From a checkpoint of a small class-conditioned image diffusion model.
Model: 5.6M parameters, arch dit, activation gelu, moe top_k.
Data: trained on scattered letters and digits in many colours, 97500 training examples.
Rows from block 7 of a small class-conditioned image diffusion model, named by matrix and row number. Rows with one number within an expert belong to one neuron, the router's apart. Each number is 500 + 40 x the weight over its row's rms, rounded and kept within 0 to 999. All counts start at 0. Numbers have three digits each.
After each expert's rows are labels from the 100 images, of 14976 (inputs lightly noised), where the router gives the expert most weight on average: "top examples" is what is common among them; "patch colour" is the nearest of a few named colours to the mean colour under the peak. Only what is clearly more common there than usual is listed. The data: scattered letters and digits in many colours. In brackets: how many of the 100, against the usual share in percent.
# router: router (model.blocks.7.mlp.router.weight, 16x192, trained with AdamW), inputs 96-191
# up: expert up (model.blocks.7.mlp.up, 16x48x192), inputs 96-191
# down: expert down (model.blocks.7.mlp.down, 16x192x48, transposed), outputs 96-191

# expert 6
router.6:484543490486519516489481502562477457608594519480542513578538523476491536458466526563557435514464517528461479516469466475480574491551525553522516524496417559556496522517563525450465404482469457385522523579526519510495491499499474524439458491474445555478505510487495415519525490572523523541
up.0:547421507531570512508510514543521521495446520550497521506531556486499563448607513527450476531531483473504501469462499517466470501462502479505471455464470450496494430530486463441568532578468491521505466509420483517522464483437560477511500466482567431473569468519525561517511508449431527528
down.0:577400547488535469541481423522522535505503541523538479532536485513538507483470502474519495543407466423502486547518513524506496484471513479461498406440457436512537567425520518523507514419512474501490468519548556507460507499423458486599508475509604488583448497477528478487505562520473437560
up.1:507502483490503508482539470557502586488493509471500529501424478504565539514513545538449493463550461488494515522553474398581499522508482496570531442496562528483552518468448479504445535499555480467522539498534521511476455437513446484571549509519448505548435530466598498530387467526553473445
down.1:477528491508515532493531503495489489505532467493542487508457504502577476524466494470540528463439510382507483476549499534442514521434463442439497518496529510500509597607463539517491499421497439508426524531645517528469538521506478479453497463501445470516512484506508458488542495509491546514
up.2:490517497492472564492483449517510447502472514492470532520492451500442521490451471423563500517532398547489523464476536443557434501569542485455536518497487460499486471509594499553476483473530510541476512506482507454536542477526517533465438474488475486508496502483486476503522521473500485558
down.2:513561537518544494485473583508508482477521510505533498501550509535495518515534521483481535497503564512468520503554504501558521523558508523524521510472501431526524542508484541447485549481540519512542447381490436549583537495460472498546498456551434511431608418556509506530534534521484528519
top examples: count: one (76 vs 17.2)
patch colour: brown (65 vs 11.7)

# expert 14
router.14:484493497511505452477467492502494497540579485476435538453485527462427468394517497524583413509550477530529540518566460472500439476534559477504569533512488548504492521535543547453485530531407467389512436502523442494479494542542521496489427520540548411542455571476514542492571439545515436467
up.0:485441478452527465468458503567469473486436476500549508459505540562559559465512545528505501542614477463524519471471571471506449471536458522465512554490497482522498472523528419402546547534454532522521442511504519459443458482550496492511507509411528522509433475541483549448486465440468468453
down.0:494562545502549537522557473491483555542465550512509526503542500439581529468510466478539521520498453467461473478542427465498594510471545431502491527505509506643482497503391529494467449503408501461458511498446553505462494453572548532529462501505614491488475489476545462526521464526464499526
up.1:479423482519470548498568461518492486445513551492577533500500492510562501429614574608493527547521490448477546466440527546492473535528549509399451506495500487481509483543568475481500503497454516505498485482502513505469509445475507479466519501405533562536477486503457511474417503496481516454
down.1:459545508472454554452476494491548552491518457505465508502530517478546533536533545498415473525468496488479527508482486470530502548522544539626535583501508464447481551550439521458518424498510573443564484410488499505453515511459499523504465511528523478416486475518430572510541452484450535512
up.2:486439523510535471484502555569499588422479433538573474494487514529597538462511507582454479516568440481484513485463526528576515510488482522501477474501530549502399558463423535445537504503503499553521479511419479524491509492480493456511453495430510480461526444537511560496432517487503534447
down.2:453517552475488505507541530525505488482487499490511484511525474484370509477528476493500503494558484492496433477508490497459455548529517559547482534481497490478451504506544451506558522480507477470557540498446412522566488476501482466572476457456551551476521485474507529514524475505508486514
top examples: count: one (78 vs 17.2)
patch colour: green (34 vs 1.1); brown (33 vs 11.7)

# expert 0
router.0:480519512538478553490533520532494397571578524507540439576479514513465529442509513514520471523507532448533523473563451494452520500546580505505482555474414574528504459492509569433483543563456509414484500487555515498492471506540502563431532552509448438503505578465629448491506493541485513571
up.0:541501451538538556542543450534505443443472533511547480489468459509495496533496517460430443546498513472530467479491473536492494505543476504474428462513566519555515429534464466491506509477530439530533453468470508521501509393489471460414480500492447497455462389481504499465475579487501553574
down.0:447512504481644453482501587467485467545520453478422539469432553514455506452504497497483580500547469542495509456520419543427517470508507502518413569476504512557493490547516538500503524473481468418503490510449535516468485495529471491485523547515528540500546467509468491509524455457542545497
up.1:483452509507459450468547570500449481427382466485502504478456509487460519572473501517488510528497571438547438515443497493558496442473422446454409547500519495517487456494420495457502525478428486518501483525515518487490473422519441497498419495515499546442465488495500617527440477442494605470
down.1:469564468435600501481522550447473465496466512429433560512497497499475568534506463497495443485567419477549501462558412404491551485551575505521450489533459496461531529476518525458583524500473410443468469488515468458510481524486484430536507544540488500539503472492522509467518510494533511491
up.2:509466479510426416471487578526492506434473458508514469490415510507512514515544493421611499534520530460531438591487485488582483527535405486517513493522524459512468496532401495503479457479444519504501496498492461460434547525508526523540510479467472537499469598513537554505572493501494496492
down.2:470412537553532477539486460499448533452475521525428488539547479564557501513452516500556495551570528509531409492470476507488476464576529500535509466492511493483512451393465521464474489522487426540508524550495504486468525494500491484508521470445560544576519470543544470425461485509524460454
top examples: orange (67 vs 19.3); pink (66 vs 19.7); white (54 vs 19.4); yellow (50 vs 19.5)
patch colour: brown (89 vs 11.7)

# expert 12
router.12:510551415478511465548495518391482444564509553487447532490559485481456403450509499489538430527498552619507516547556479538439472512479493440544517513472443416540501549523471549464454463518417448426488517472524511484504529500432487502461526508552492448474523552425537455512577470513539508526
up.0:454476415427503472495492487474479455481441469459503466458481482544489457498544463482454465554478567498453440484442578444530445534516506507440496478511475499487537496552556519482432511505487501553549502505544539525490529452599551471502545507459469547535503555432502479495466527509469450503
down.0:482522525444423501499480448536536471495445492492512585585503506561367538544500546479509460497529470487526484451454513523515438560512513520468527424475522465510503472527503457459556522490584539420537516478526424540561498514433547421486506499464506525474515490477512563529560468513510474490
up.1:482562524521477496444475462533509477485501521547505501489482513507435487539410583547538508456513462465455475563514436483558571507488448470449567514523556496478580426404461462478497550501425513489496513485511490471418476466548455475516532548588474538507506496505517532515508442520584530544
down.1:454447493505484580465459532485535554539558439500445519486515549468524507471505498568526529503515574483513511514494449463505521548463519489606524551530526477559530433526472482519440515493513445543440542513486520525471492480529478527451489468451500471485409524572545533455445490504455530475
up.2:496457485488497460485501518565522385430508469508500486494451520525566495530513467537519533476484487393472502456504554529526508491480501473506482496508606479440490474436546514505561521472473476586459462514482473479491558425506528472487485479469462530363544521491485487526522507495494486505
down.2:474496508475486483451458533544489488503446525537544613561488450547525514563497598492479515448479509525448518529460516476528501500514524544542482523561500487489488409507522541462490522566586523460457420467489507490476499471511520558540469469538509468461545438503528449574609503525495558471
top examples: count: one (76 vs 17.2)
patch colour: white (65 vs 26.7)

# expert 11
router.11:507463487504512505525520481417532463485548495483450511455569498507493555534508522495530436512512527559472467529562462445461438548456544455456503507548543547506495583438497535476458421521436456389513473497517471515502532498521541456488518503457442525461563485402561468478548479523564467544
up.0:566458496568507489428475428498533529488476513472501501539538431468511474541518497459478523521479452538565494542465511472462489438500533544452544468548468497484522459532552469457515504484535552573464429538556485485526498491516480455496452522470494492506546499481529471464496496423531506473
down.0:527504472465536489520425493480540531484557499473491505495497496551468509498535495449506465487429473482527464428517581563512523503518495450550462482541477468458499549474534528501498447451504471596545540477462502493496447516502492543511460454540528533586510556478507513497549473499480495469
up.1:479518533492497473525517484530508527475526467543403475509541472515431535480494485471442572481551521424484431519460545473566517456483481449490483476513520460431506436502586462483498558493375506492528499530455532538517508520489501411545487472496439546522584487492500534537439472500517531476
down.1:490495494508507460481442468444491482490579468520454443458483481454456467491514518444381541504526512484438427454479453446541499504429442468556511503551526481464538542514503473487496510542529538516491523455517514496486461466462490499523524500469442470386445495480459489518481513514477474506
up.2:524501522483494521460470472539495475440460543501531463507479550511486529503467487538489538507489449438529468453461418494568475474516479498542500480517518519464480555507460498544587555542470539495480465515481514485517538449513484519487519542477574520512444463565519540412462466484457526439
down.2:520528552449454434445444558559462431475552503500475471522506546551484510507503496465456559485554542647528507419546511475494541588570541548518471540482469487512543466476402473512515525555507497508521520492529489550569564542477487497511481488486507522454509450543495548547521464490460514478
top examples: count: one (53 vs 17.2)
patch colour: pink (86 vs 19.7)

# expert 15
router.15:564572548559530500478537471568468452431480510554452522527506444522456568449542493485548483525550455468550450462481475422485443459535578433509559554551521548519466509475569471525543572531510542441484498457535553494506491464545553478481440455437501533476536449486486575455518531494460475469
up.0:528522535571465565487544452473453530515486497530497438527582463508438505490442501478496492490480553564534519539454495460492474478520454507502459482488482509503478586527429529551483448521551522437528463502544522535530453512486467415501446485478536460576516478508513586493527470527509459490
down.0:531516499554529432567463460509470460458481496479518510521527527428545478495469531459552505585388521433495516526501487512466483528650513481540547468480553530514503419436456480589472561488490463488421568568449603501502456510490465522542514417470510524557437508471462497514525471485493472501
up.1:537495499516603594501495508510501465534453526507503481538525548513455547480478447521419521553502472558470495471479471482467567471530493522514560471514525549566513508486521483511526494528454494432522511506536569444532457524487528521544523540489552464503548498481459451534532457567424467472
down.1:527489525450391537546470447564491510489457507482519511504526510412539462513452542523421521489440562499490477476490505477508486557483524474478537512493511518561550541499487490539455494549477575486533549515501525530578497537436527548494483479501448528481462513434495503536472485511446476543
up.2:508556478470492530502516594459478526508502465441538475493498522532514518500464567508542480548494541487526451479488476435512487475490504513477535534455460506477440530449435537520508495461458573398555453479470543495459466502544519520502511553499539497545503511428522542467529422502495462460
down.2:448516499397458533559502483477546481529471493556543491511498540484486487487442515470499552518439520479501510490509552469386523539515577488454499544497584616504485440465505433508499542578524454468498475527485479552522489515537495515503491568491488535468473501395497587546502475489510453537
top examples: count: six (95 vs 16.4); black (75 vs 19.7); teal (74 vs 40); blue (63 vs 20)
patch colour: grey (41 vs 3.3)

# expert 2
router.2:562537418470521489482515518585463443470563539467484552454536500546470426434507532525586391530503531579486493552540536532436541489480513525514504531559485447519495522554459601465481486536482440445464543491529514521506533490488471492450492486581490436469490519418538465472472489588584514583
up.0:508463483521489569533431532502524508486467524442453512491551498464518524453520441496461462578448483472436561488474511470499509524512562509507486486457489484529397504454435506499562447507500502502482475484537501563543518446524535525520440493423550464438565503489466478456528533480446407506
down.0:486514497499459545449429494520555567462522562507494489503496485470501513524563556524500475511516495478508463430446485449486428520546537569502538507559503472510456493551480447461543499482524528475505549460418485475442484509457517573534464511469520472476541523505453504532406473526487541456
up.1:499480492511529564532543430503558513468461455459530485530472504454484491468498507495454545550476585474362451520457477467528479486473548479504474528492557518483439577464487462495495569499539502545546511519456532498490499466475547499509483506508415508475503410482473540568534534537474495485
down.1:507547503498533433513497566466533568564526488511452502475435459467445489405533546483390526518484511532450458459507500454544505514423455528483541514520490471545547489554542470504516451488472547462530443459553490510512460522524508536585535491494445467420492508431487506564518471521446502525
up.2:601536547521530528552466491451514552447467571452484468501522529486492529475501474481496527488497518494463512475483526498476529465496592526480508492532483512470453456565515456505515450506607504523471440481460465477581470486520544515533463507429557482550552450348499537480406500469502468437
down.2:535468470584518499504530494516526529483541501454480533474489507536488483428514514452484511485512497567513521532530435498487432459559495518544483451514538430475546535494423495462451523503424503539515507481570509552487524523493479466494514520436489482425514464566578495517489512519542466540
top examples: count: one (72 vs 17.2)
patch colour: white (84 vs 26.7)

# expert 13
router.13:471439483535517521460490552572552565417467527453561463461495502502518463535416507559468439537517567423453492499466492477519430469453505559548494524544527455528517549530429459409435522533453449518513434543540507506507534464517527453531525488494485576464545499500509497492434449529474590498
up.0:450525420397498486543510558562487521491475513459536499494512490501517455505469474494462489472423482497517532474531461568543504522530446524505579428481539517589446508555473420462454498517540603494570521557517576475515503535520553563513560516493528540523508531488477462454472474533484522455
down.0:437511507505483470456449460531497389510497489507540448487525479526503484516531551616460531532460528512551477544418533489477434507478459486519573469466538451482492533484425541500472529521543556512566471551478474393498521458512492404508476471500481558516527484538495483450460525499510516489
up.1:487509561535535535484470599487561529548433516493467525498546573475607560500502433494549426500504482463507522444442456452445503495468466500607578537509479433513474546498497513495487449478524547573518478569506473519478533544556557528523496488537435539576533511503528436546527483444477515488
down.1:473441495512575466455373426512519491470469469495456478532472513555543525531428523479522430480493580517523499541451524542507422465499477538528539530480487534447505462466482421556537414473462460524458518555467517515421467516424493530482524509475491491549480493518472512522417445472490441428
up.2:466487506499461479542511546508468491592558448541476408444467489591492473515514504446431544498477515512462558541528497509547544431489485542537517419512492541530483461473540471499521497509458468504558526475537553456457514571488505466561502485491510515486442530476513509560535464565468493548
down.2:502459458551549472542513510516464477484510496485521464513465489500489521466429506466523446519480485494540493497506470507504406449488456434442478532529486541464560536496441486560487488516465361510488542624430524528529523531495458487496532464494553533507601450505517453443526474539540449518
top examples: count: six (80 vs 16.4); pink (77 vs 19.7); orange (68 vs 19.3); white (65 vs 19.4)
patch colour: brown (83 vs 11.7)